{"image_size": 32, "translate": 0.06, "positions": "rope", "lr": 0.0018}
Rows from block 2 of a small image classifier, named by matrix and row number. Rows with one number within an expert belong to one neuron, the router's apart. Each number is 50 + 12 x the weight over its row's rms, rounded and kept within 0 to 99. All counts start at 0.
Before each expert's rows are labels from the 100 images, of 14976, where the router gives the expert most weight on average: "responds to" is what is common among them. Only what is clearly more common there than usual is listed. The data: fractals drawn by 1,000 iterated function systems, in grey. In brackets: how many of the 100, against the usual share in percent.
# router: router (model.blocks.2.mlp.router.weight, 8x192, trained with AdamW), inputs 96-191
# up: expert up (model.blocks.2.mlp.up, 8x48x192), inputs 96-191
# down: expert down (model.blocks.2.mlp.down, 8x192x48, transposed), outputs 96-191

# expert 6
responds to: dense (88 vs 9.7)
router.6:47 52 36 32 43 33 39 48 57 52 68 45 56 64 67 41 53 49 59 61 33 67 52 48 57 69 48 30 50 58 47 40 71 71 57 68 58 56 48 30 49 67 51 68 46 66 59 38 45 49 39 62 55 50 37 59 59 56 33 49 44 54 51 40 72 39 57 80 38 49 64 64 55 58 52 52 50 56 42 50 63 37 53 50 42 76 32 44 61 39 55 48 61 39 70 48
up.0:70 56 49 63 36 55 56 39 49 39 36 52 29 60 66 50 66 34 39 47 47 49 82 44 56 53 35 61 29 62 39 54 37 43 32 42 51 29 50 39 55 59 54 43 54 43 25 31 52 35 31 56 46 51 57 50 58 60 41 81 25 65 39 61 69 37 54 54 36 29 46 47 49 35 48 45 45 78 56 42 51 60 52 52 52 66 29 52 77 69 63 63 64 31 54 57
down.0:36 54 47 70 33 61 58 38 49 39 49 62 57 40 49 62 45 30 38 46 30 48 25 28 65 54 56 44 44 52 47 36 57 50 40 57 34 63 42 38 45 59 48 53 42 39 67 80 46 60 49 50 61 52 73 42 45 57 42 56 36 75 54 44 48 54 32 53 58 55 49 49 55 49 36 47 56 43 60 61 47 44 68 42 62 37 43 36 75 63 61 48 43 28 52 39
up.1:39 53 48 53 27 40 54 63 65 57 17 74 42 34 66 65 33 43 27 64 53 46 67 55 41 50 69 47 60 49 47 65 50 67 47 62 58 38 52 78 46 60 34 40 90 62 55 51 51 49 52 43 67 45 37 55 67 50 69 28 57 78 55 46 55 59 44 50 37 27 64 62 44 63 25 17 44 44 65 56 53 53 49 41 43 48 59 58 57 54 60 34 59 33 62 47
down.1:59 30 57 42 54 47 43 27 62 58 20 38 49 51 53 67 36 50 76 56 55 55 60 40 56 47 61 47 56 47 61 50 45 43 69 56 59 58 52 44 40 57 11 38 60 47 57 52 42 41 65 57 67 54 45 64 42 58 40 43 76 49 33 51 23 46 55 46 46 40 45 58 44 55 35 68 58 29 52 57 60 63 49 45 53 57 57 58 45 42 48 68 38 71 26 48
up.2:57 33 54 60 64 60 46 59 46 48 63 51 44 44 53 43 53 57 61 63 51 51 69 62 67 20 43 78 58 64 47 69 45 53 56 59 57 39 46 49 64 30 47 30 57 53 34 48 46 41 35 57 54 45 14 67 66 62 77 61 30 40 53 59 60 50 52 56 34 57 49 48 52 32 47 55 48 43 53 54 64 42 38 55 19 53 58 56 45 57 61 49 37 49 55 39
down.2:36 46 61 38 63 56 46 38 58 40 45 50 52 44 62 70 52 75 34 47 51 45 37 26 44 46 64 59 28 49 36 57 60 53 51 51 68 57 60 44 26 50 51 41 22 43 41 39 61 42 43 70 39 62 58 48 43 47 48 22 54 59 74 63 64 40 50 43 75 53 54 46 55 57 66 55 42 43 67 57 25 54 81 68 44 22 51 51 65 44 55 56 57 45 40 38
up.3:52 49 45 43 82 43 55 46 44 44 48 33 53 47 56 41 49 52 44 39 42 41 58 44 66 40 39 59 50 56 42 34 34 45 67 31 47 38 61 37 40 62 57 05 36 42 31 38 56 40 33 43 55 66 44 61 54 45 74 53 66 52 53 37 45 43 49 42 58 46 33 48 42 73 47 36 62 39 39 44 46 43 37 64 40 46 48 52 46 47 39 46 65 55 57 68
down.3:39 33 32 36 23 48 53 37 50 41 62 39 40 56 55 62 40 44 63 23 64 35 25 60 40 59 59 62 40 47 57 36 51 47 44 50 38 49 39 63 53 33 44 61 37 22 43 41 44 57 53 59 47 50 54 26 38 53 35 35 32 44 72 61 43 50 37 55 33 55 73 47 73 53 49 43 51 61 47 65 39 38 59 42 35 74 39 58 34 64 28 47 65 35 45 83
up.4:46 45 67 50 82 49 48 54 50 52 39 61 49 47 60 52 62 35 41 54 53 61 52 41 65 51 35 51 26 54 30 65 65 30 46 51 59 61 67 24 66 43 62 28 46 54 44 44 49 44 40 35 48 58 45 40 53 54 41 36 53 43 68 52 57 54 47 46 43 41 60 56 66 20 51 34 49 43 56 45 61 46 79 52 32 25 64 44 45 59 47 60 54 50 58 42
down.4:42 36 59 68 53 45 55 73 36 41 56 48 50 34 61 52 34 49 54 52 64 42 42 57 56 44 53 59 39 40 63 40 56 43 50 35 42 31 38 49 62 50 62 51 21 57 60 45 54 52 52 59 53 29 60 54 40 40 59 45 37 65 35 61 78 55 56 58 72 29 40 48 59 61 54 24 28 41 51 55 41 49 70 79 60 33 30 62 73 66 64 27 77 47 64 48

# expert 5
responds to: dark on light (100 vs 30.8)
router.5:35 58 39 57 42 75 32 72 37 50 57 46 62 35 25 47 61 49 68 37 64 61 32 52 50 63 42 51 44 50 36 46 56 60 60 63 56 63 65 53 66 49 47 44 55 54 58 44 61 41 42 37 66 47 42 55 58 28 46 39 54 27 63 39 48 56 47 69 34 68 47 38 49 47 49 42 50 47 56 46 53 44 38 62 50 72 47 56 27 59 80 49 46 43 38 38
up.0:72 65 50 45 45 49 31 54 46 64 28 44 49 55 48 48 37 50 32 50 46 58 44 56 49 47 46 35 66 36 59 40 61 40 46 45 35 57 34 35 51 46 72 55 38 62 41 46 69 73 22 53 42 50 50 70 62 30 52 49 51 72 66 52 65 71 49 70 25 63 55 36 60 43 57 34 43 49 74 51 41 44 54 35 59 46 48 42 40 47 57 64 52 47 37 32
down.0:34 31 30 50 55 49 62 67 41 38 51 63 35 31 61 39 48 44 50 63 41 45 36 33 65 53 60 38 41 70 77 39 45 52 39 30 57 46 72 34 59 69 45 46 61 29 62 60 43 37 37 45 55 55 51 61 62 50 58 73 58 33 53 37 44 41 50 55 46 45 62 87 40 73 44 39 47 31 58 42 24 60 64 59 41 51 42 55 46 64 39 42 47 68 42 61
up.1:60 44 56 64 48 50 49 48 53 37 54 54 57 38 37 35 42 49 40 46 52 57 43 36 40 64 67 51 27 57 60 50 55 52 54 33 32 55 55 64 31 66 51 41 52 58 31 61 45 57 57 39 52 57 59 37 60 44 57 51 48 51 45 46 50 52 58 60 66 59 48 38 26 48 61 65 28 32 44 37 58 40 34 47 40 47 79 56 40 40 60 59 25 38 61 44
down.1:52 33 53 51 45 31 47 39 41 45 45 43 50 63 47 44 59 59 71 39 56 56 81 41 65 68 36 63 59 45 60 70 40 34 84 53 57 48 47 49 50 44 72 41 39 53 48 54 52 61 41 43 27 36 58 63 19 45 46 58 72 50 68 55 31 65 33 34 37 58 67 43 38 53 48 62 54 59 56 27 55 44 48 52 18 50 59 55 52 47 55 40 66 79 41 29
up.2:59 44 67 49 57 59 44 32 46 41 45 68 49 60 56 55 51 55 58 54 49 50 69 75 59 49 44 58 53 66 65 55 60 63 52 42 61 41 25 52 58 50 78 39 51 68 55 71 53 63 39 61 28 63 60 39 44 47 61 71 54 60 56 42 38 56 56 56 60 45 57 58 54 39 51 40 28 59 38 46 63 44 55 48 33 38 44 54 43 58 69 47 48 56 62 50
down.2:61 36 36 50 39 40 42 46 51 43 53 46 69 56 54 64 61 53 45 57 72 75 60 54 48 53 48 40 62 60 48 42 38 50 54 47 65 67 38 60 46 62 44 47 55 73 49 40 27 65 55 44 43 45 64 38 75 52 40 32 48 44 23 40 49 50 42 44 39 30 53 32 50 57 53 73 38 63 52 27 53 68 47 44 55 47 60 62 44 44 58 31 63 72 21 54
up.3:51 49 58 54 62 58 49 64 49 54 52 44 48 36 63 52 52 53 53 55 41 51 50 47 71 66 43 57 39 60 29 40 43 53 47 52 57 56 43 59 35 34 40 36 66 33 49 67 57 47 42 49 44 50 39 49 28 49 49 66 44 17 41 46 42 46 53 46 49 57 41 34 60 53 45 44 59 24 61 30 49 46 53 69 58 43 51 53 29 47 56 66 55 50 38 43
down.3:48 45 53 51 62 64 71 47 56 68 42 59 65 51 53 32 63 36 48 71 35 53 40 50 52 48 51 54 56 50 46 45 56 46 41 46 47 24 47 65 39 41 54 69 39 58 31 52 51 31 55 52 72 68 36 49 48 52 47 31 52 49 29 63 41 46 60 49 54 32 40 54 46 17 40 57 52 63 23 56 66 19 37 44 65 49 48 35 57 75 53 55 51 43 58 49
up.4:44 35 44 50 68 60 46 49 40 43 29 56 50 49 30 58 43 34 58 44 63 42 18 66 42 49 33 70 56 38 64 61 71 45 45 45 42 62 34 24 65 49 64 50 37 29 56 38 36 29 59 64 57 65 53 50 63 50 42 38 48 54 66 71 46 66 55 56 49 31 55 34 67 51 67 60 36 48 69 35 54 64 57 54 32 50 40 54 59 38 62 28 56 51 43 42
down.4:47 53 51 53 30 39 44 81 71 67 55 46 21 49 30 33 61 46 40 48 63 59 53 43 39 43 60 50 45 32 43 48 39 63 44 48 40 45 38 57 32 59 27 35 51 65 30 52 60 42 38 33 29 56 56 35 56 51 61 57 74 63 44 39 60 61 36 52 60 49 61 51 59 57 59 23 43 61 42 58 34 38 68 50 60 40 44 47 57 70 60 70 32 43 54 59

# expert 0
responds to: dark on light (100 vs 30.8); dense (89 vs 9.7)
router.0:43 65 41 61 79 42 48 43 68 55 25 57 52 27 42 69 68 75 30 61 37 48 45 49 56 39 36 50 36 60 54 54 46 27 48 54 40 39 20 57 56 60 51 69 40 35 51 37 57 65 52 39 52 48 56 58 51 52 40 43 49 57 42 61 36 64 41 53 73 50 49 62 59 37 38 48 56 70 53 50 56 45 72 40 32 55 57 54 42 47 37 48 44 37 48 53
up.0:65 51 58 42 35 60 39 36 49 71 41 43 42 35 43 56 52 74 41 59 50 54 56 65 72 46 56 37 57 57 85 47 62 53 59 34 31 60 43 45 52 59 45 46 51 53 72 51 58 60 54 67 48 32 34 34 58 51 45 36 68 41 37 39 56 59 50 44 45 39 45 47 45 45 47 37 62 47 54 36 57 48 70 36 59 47 42 52 64 37 43 67 32 42 70 40
down.0:57 22 58 44 56 46 50 35 57 47 37 45 68 35 71 34 46 72 57 58 43 72 68 31 43 41 49 45 67 48 52 39 67 51 45 73 55 33 49 40 51 43 51 77 57 29 25 43 57 51 58 45 63 65 24 40 78 45 53 58 68 49 55 62 69 56 55 37 55 46 62 69 56 61 45 63 64 35 58 41 31 45 54 41 54 44 46 46 25 50 64 56 44 66 43 43
up.1:41 54 71 45 59 70 51 57 66 58 73 46 67 47 75 55 36 52 39 50 49 29 79 40 66 42 67 47 42 66 48 45 66 55 56 44 61 60 51 64 37 41 58 53 63 43 57 52 42 39 47 44 42 48 61 52 56 53 56 56 40 47 28 45 42 33 43 56 60 59 74 40 65 61 41 53 38 43 68 39 51 29 66 59 37 51 56 17 48 55 48 47 66 48 34 45
down.1:58 39 53 56 48 63 24 66 59 39 57 53 29 48 35 66 42 59 30 60 49 61 74 73 44 56 53 46 48 56 73 50 47 28 40 34 54 39 63 57 68 41 73 51 50 60 43 43 52 24 33 68 61 50 39 51 58 37 54 39 46 56 49 37 49 28 58 56 64 22 48 52 43 26 40 46 54 46 59 54 31 63 49 44 70 45 49 63 65 42 45 40 56 46 61 48
up.2:58 73 46 62 53 43 48 52 54 53 45 46 37 59 43 32 41 41 22 40 44 24 33 52 56 45 44 48 52 60 40 53 27 62 48 54 62 64 54 45 49 31 54 81 51 41 50 55 47 52 77 74 34 59 31 57 46 60 21 53 47 51 42 41 42 46 34 46 60 54 36 64 34 50 44 47 69 54 39 66 55 59 37 55 40 39 56 39 51 38 60 54 45 47 45 46
down.2:67 62 55 60 50 49 55 48 54 65 40 68 36 62 51 40 45 71 49 39 67 49 68 52 45 47 52 63 44 27 51 53 51 62 62 37 49 39 57 36 30 50 71 20 33 46 53 31 76 76 41 29 74 50 65 44 44 44 49 51 23 51 46 69 64 31 65 36 62 49 49 67 36 24 20 61 51 56 48 59 54 55 52 45 57 59 60 40 32 68 49 55 42 58 61 41
up.3:43 61 47 49 51 50 47 32 60 54 62 47 30 46 53 56 56 60 30 38 57 58 53 12 61 59 26 77 55 72 32 65 55 46 51 49 54 62 47 45 53 42 62 53 36 37 56 36 59 46 67 53 51 58 30 16 70 50 57 51 60 59 40 42 61 59 47 49 52 45 53 66 59 59 52 55 52 39 34 62 45 57 46 35 34 72 41 67 51 55 50 71 45 70 55 43
down.3:46 42 52 40 38 67 70 55 44 51 57 56 49 52 48 43 37 27 69 48 36 67 22 64 60 60 62 51 62 55 44 31 46 59 56 58 63 55 49 52 43 41 43 52 58 39 46 51 32 41 46 62 66 53 47 44 73 58 44 37 57 60 64 66 47 39 55 58 53 37 64 41 56 50 40 35 34 64 37 61 52 61 52 54 58 34 48 61 44 30 44 44 57 62 34 50
up.4:41 51 32 61 53 25 51 41 40 28 73 31 58 56 38 41 56 53 46 44 31 58 40 55 51 61 38 77 39 52 36 45 58 30 65 45 37 70 17 32 58 51 72 42 66 47 43 36 52 42 47 49 55 30 41 51 80 59 48 47 70 38 52 36 53 45 63 57 33 53 54 37 46 46 35 53 23 44 30 43 60 27 44 34 73 50 33 51 68 40 43 45 49 38 35 51
down.4:45 32 61 58 47 64 69 56 54 34 46 56 33 61 51 56 50 20 62 39 80 54 51 55 65 60 54 39 45 59 45 57 47 73 42 42 44 49 59 60 55 49 55 34 70 46 57 56 50 59 59 51 32 49 53 44 24 52 52 58 42 57 37 47 60 29 59 39 28 50 59 56 38 66 72 48 49 38 39 67 67 47 47 73 31 43 37 60 31 60 50 46 54 64 66 64

# expert 1
responds to: sparse (72 vs 26.3); two maps (61 vs 25.6)
router.1:45 46 52 56 32 64 61 50 55 42 46 53 50 60 37 39 60 37 52 43 49 38 49 58 42 64 44 56 46 42 32 65 34 43 51 38 34 46 30 63 60 26 49 52 48 53 67 45 27 52 50 23 34 31 42 52 41 75 57 49 55 47 33 56 52 47 52 56 66 35 41 57 60 63 56 63 64 73 49 69 57 42 53 39 54 54 56 53 66 49 55 50 46 49 42 52
up.0:58 55 73 45 64 51 72 42 63 61 47 36 43 61 38 62 45 57 29 43 63 50 77 54 47 34 45 51 52 48 43 60 42 61 57 41 37 44 36 55 51 58 43 24 55 42 38 50 30 51 58 38 58 63 37 57 70 42 45 50 65 44 67 60 51 53 68 46 56 41 67 55 49 51 51 31 51 50 54 55 62 42 67 46 51 36 58 58 31 48 36 34 66 39 45 33
down.0:46 55 54 46 56 38 61 56 48 66 44 57 27 47 37 52 29 58 56 40 48 48 58 57 44 64 65 56 50 35 32 64 52 39 74 36 49 63 47 57 57 76 27 36 64 58 42 60 52 57 57 50 59 53 42 64 43 56 40 57 52 25 36 80 54 48 59 45 39 44 54 64 58 49 41 37 56 41 56 39 53 37 56 56 48 63 64 63 42 68 53 50 68 39 30 64
up.1:55 71 32 54 39 46 56 45 43 38 27 71 44 32 60 57 42 60 38 42 58 51 44 62 38 54 33 39 36 61 41 72 41 50 15 61 35 28 53 53 41 57 48 58 57 54 51 63 58 50 41 56 48 73 46 46 42 36 45 41 68 30 52 59 16 28 69 28 55 60 65 49 60 48 25 50 47 52 45 60 36 47 50 49 43 64 56 56 59 47 50 54 39 57 57 54
down.1:36 48 67 67 47 69 34 67 57 53 41 50 51 25 54 68 52 39 58 50 51 39 41 39 56 34 34 64 49 29 56 56 52 56 62 31 56 56 37 37 21 60 37 37 48 49 64 42 45 47 51 39 29 71 46 54 73 60 35 58 61 47 58 52 59 60 36 71 81 43 43 40 61 42 54 77 68 46 47 39 53 43 40 33 55 50 70 44 48 55 39 60 58 33 38 49
up.2:55 57 63 32 55 38 41 42 43 68 68 45 38 40 46 38 48 70 59 37 43 45 45 61 59 47 43 48 47 44 40 44 21 41 62 50 64 50 65 42 30 46 40 37 52 38 72 43 60 44 53 54 41 59 46 70 68 62 28 21 40 59 65 47 56 30 40 49 53 65 50 60 56 59 40 39 58 42 47 66 34 63 44 42 47 62 55 54 51 64 34 59 59 48 54 39
down.2:56 52 34 49 74 46 56 44 44 22 62 48 81 57 66 55 37 49 63 45 60 59 46 30 56 43 46 39 44 56 82 77 52 67 69 57 58 61 43 57 33 56 39 30 33 64 55 40 42 51 43 26 60 59 63 70 39 32 53 51 44 58 65 45 45 75 33 30 49 56 59 40 57 51 56 56 56 53 58 37 55 47 57 65 47 38 50 53 42 36 39 38 59 40 45 46
up.3:42 63 64 45 46 80 43 44 57 45 46 63 48 43 68 58 47 50 68 47 43 60 74 58 47 38 62 61 71 51 46 52 62 51 42 53 67 58 47 68 77 67 63 39 65 67 23 51 13 60 54 55 43 41 49 38 62 33 59 49 48 47 55 73 48 33 52 41 36 59 55 38 55 44 35 52 40 68 44 39 65 46 41 31 43 51 59 53 26 27 43 37 55 68 59 50
down.3:69 52 66 60 64 63 50 46 24 49 31 60 67 39 23 50 42 71 40 50 49 55 64 58 36 48 54 27 50 58 60 40 31 44 37 47 61 51 45 62 47 56 52 50 48 61 32 36 51 68 39 54 58 47 31 44 45 51 46 40 71 38 33 50 39 48 47 48 60 32 62 37 43 48 53 50 56 49 77 62 29 41 32 52 45 33 52 49 45 64 65 67 55 30 53 21
up.4:47 51 62 59 57 40 32 51 64 48 67 76 65 52 75 27 43 54 35 60 53 46 49 59 34 71 41 74 56 36 77 47 54 66 46 48 56 62 37 51 66 54 46 52 32 58 67 54 60 54 72 23 34 55 64 38 37 50 48 55 29 58 74 52 55 45 47 45 47 47 48 58 55 42 59 78 58 63 65 67 50 53 58 53 37 65 26 35 41 38 54 34 47 50 50 48
down.4:57 67 54 57 36 68 43 17 52 40 37 65 21 40 26 66 56 41 44 65 40 31 67 49 65 44 56 71 56 54 15 50 18 56 37 56 77 54 47 46 39 46 61 45 63 58 49 74 61 34 54 43 45 39 68 51 58 56 46 41 34 71 33 42 46 43 41 50 52 60 59 47 42 58 40 46 43 34 59 46 47 55 45 62 52 46 61 52 43 54 56 38 40 65 36 71

# expert 3
responds to: two maps (100 vs 25.6); sparse (100 vs 26.3)
router.3:47 45 71 64 53 49 57 31 49 38 48 41 60 54 50 30 77 37 46 65 44 37 38 58 63 38 60 25 47 56 43 59 51 51 55 73 39 68 42 24 75 52 65 38 57 81 39 43 60 37 56 31 51 54 39 64 42 60 61 38 53 61 63 48 43 49 67 68 48 49 53 61 43 32 22 73 34 43 38 42 44 39 63 52 57 60 42 48 74 44 34 56 52 60 54 57
up.0:49 50 58 54 45 61 15 40 49 48 45 44 50 48 57 41 55 46 40 46 70 54 62 42 51 48 37 62 67 22 41 56 68 34 73 39 52 46 40 51 60 69 37 51 79 69 54 59 56 43 43 50 44 47 74 57 61 35 50 54 58 54 63 58 47 65 44 68 17 56 46 41 57 47 60 55 57 51 41 48 50 86 45 41 46 46 50 45 39 52 67 54 41 42 56 55
down.0:57 39 29 49 44 13 52 39 87 39 56 42 65 70 50 55 68 68 41 51 46 40 68 48 52 54 52 41 55 37 67 39 54 49 37 46 46 30 41 45 61 52 66 63 50 47 44 39 46 84 58 43 59 46 50 37 51 57 62 45 56 64 58 44 46 45 65 46 72 38 42 86 50 44 66 48 55 45 42 35 55 34 49 44 39 52 43 72 69 63 36 59 42 76 80 33
up.1:47 41 55 51 36 27 41 43 45 47 70 38 62 50 44 52 49 41 51 49 79 40 57 42 42 49 49 63 75 46 43 69 36 51 42 52 52 44 46 44 51 41 51 64 53 30 60 52 60 78 46 46 39 40 48 31 57 52 77 44 38 52 33 47 45 52 73 65 44 38 72 34 39 43 26 42 49 54 34 53 41 65 49 62 45 39 50 46 55 47 62 50 25 59 37 66
down.1:54 54 51 61 54 78 36 62 44 39 42 47 61 36 71 57 46 62 70 49 47 56 48 65 66 47 50 36 32 54 53 41 56 69 70 32 55 47 50 54 37 49 49 55 45 75 28 60 36 52 54 59 45 52 51 60 59 41 29 47 55 46 74 31 44 55 57 57 56 49 54 39 64 69 49 56 52 59 53 48 61 60 46 46 48 32 31 63 64 40 40 44 82 58 38 13
up.2:59 33 46 41 42 49 26 48 54 73 24 62 33 18 17 65 49 63 53 61 42 43 46 49 55 89 48 28 33 30 63 26 55 48 31 40 32 43 38 36 49 52 58 54 47 64 36 48 53 54 44 55 29 64 46 41 61 46 47 61 49 27 63 27 58 65 61 42 51 69 46 52 33 47 67 53 56 46 53 73 46 47 59 50 52 47 48 56 54 52 57 42 45 42 46 65
down.2:18 51 57 44 48 42 56 53 43 43 48 50 61 54 59 53 51 61 45 37 87 49 38 74 68 43 30 58 55 46 59 59 44 54 56 40 62 35 57 51 82 61 66 27 50 58 82 40 39 52 63 48 46 40 68 39 51 55 31 45 60 50 32 72 58 31 42 49 41 45 73 66 57 53 60 48 47 43 50 46 45 58 39 55 53 41 66 54 30 50 56 36 48 53 65 43
up.3:38 51 46 55 42 43 48 63 52 66 31 54 59 49 34 37 59 29 38 59 64 53 79 45 41 37 72 41 48 54 45 39 62 42 43 52 50 32 44 56 57 36 27 39 73 62 35 61 44 36 53 68 51 47 38 67 61 55 45 37 45 44 43 65 38 37 61 38 23 58 53 55 33 55 44 53 38 56 45 53 58 74 68 52 52 43 49 53 51 55 64 52 58 71 72 35
down.3:58 56 36 46 38 38 51 51 46 38 39 54 45 43 36 31 33 53 52 49 62 56 74 40 44 48 58 46 38 52 54 60 71 50 67 45 33 43 40 55 42 66 46 42 52 52 49 51 42 35 74 62 61 53 30 56 48 54 38 69 52 28 52 72 42 56 66 31 38 37 56 52 53 45 20 50 65 39 72 63 47 22 53 40 58 50 52 39 50 63 63 46 64 40 30 45
up.4:35 59 66 39 60 62 57 42 51 69 49 39 46 41 51 49 47 65 54 31 42 43 37 57 59 44 50 49 33 51 60 57 53 39 40 32 58 63 50 62 37 46 54 41 35 59 32 48 50 75 48 65 55 38 53 52 63 52 47 43 61 56 26 48 41 46 38 56 38 59 68 52 48 71 60 53 65 35 70 40 43 59 64 48 56 65 42 42 22 31 56 53 52 61 25 60
down.4:61 45 65 52 39 57 65 45 35 49 48 46 65 52 44 72 28 50 41 61 64 48 79 46 54 54 44 39 54 45 53 54 45 40 61 44 30 33 60 60 47 36 71 52 59 52 44 61 44 38 65 48 62 38 70 44 64 63 43 61 32 32 43 52 58 57 43 52 59 49 43 31 74 33 57 54 32 52 53 56 58 28 71 71 28 36 63 46 51 52 66 50 64 43 54 41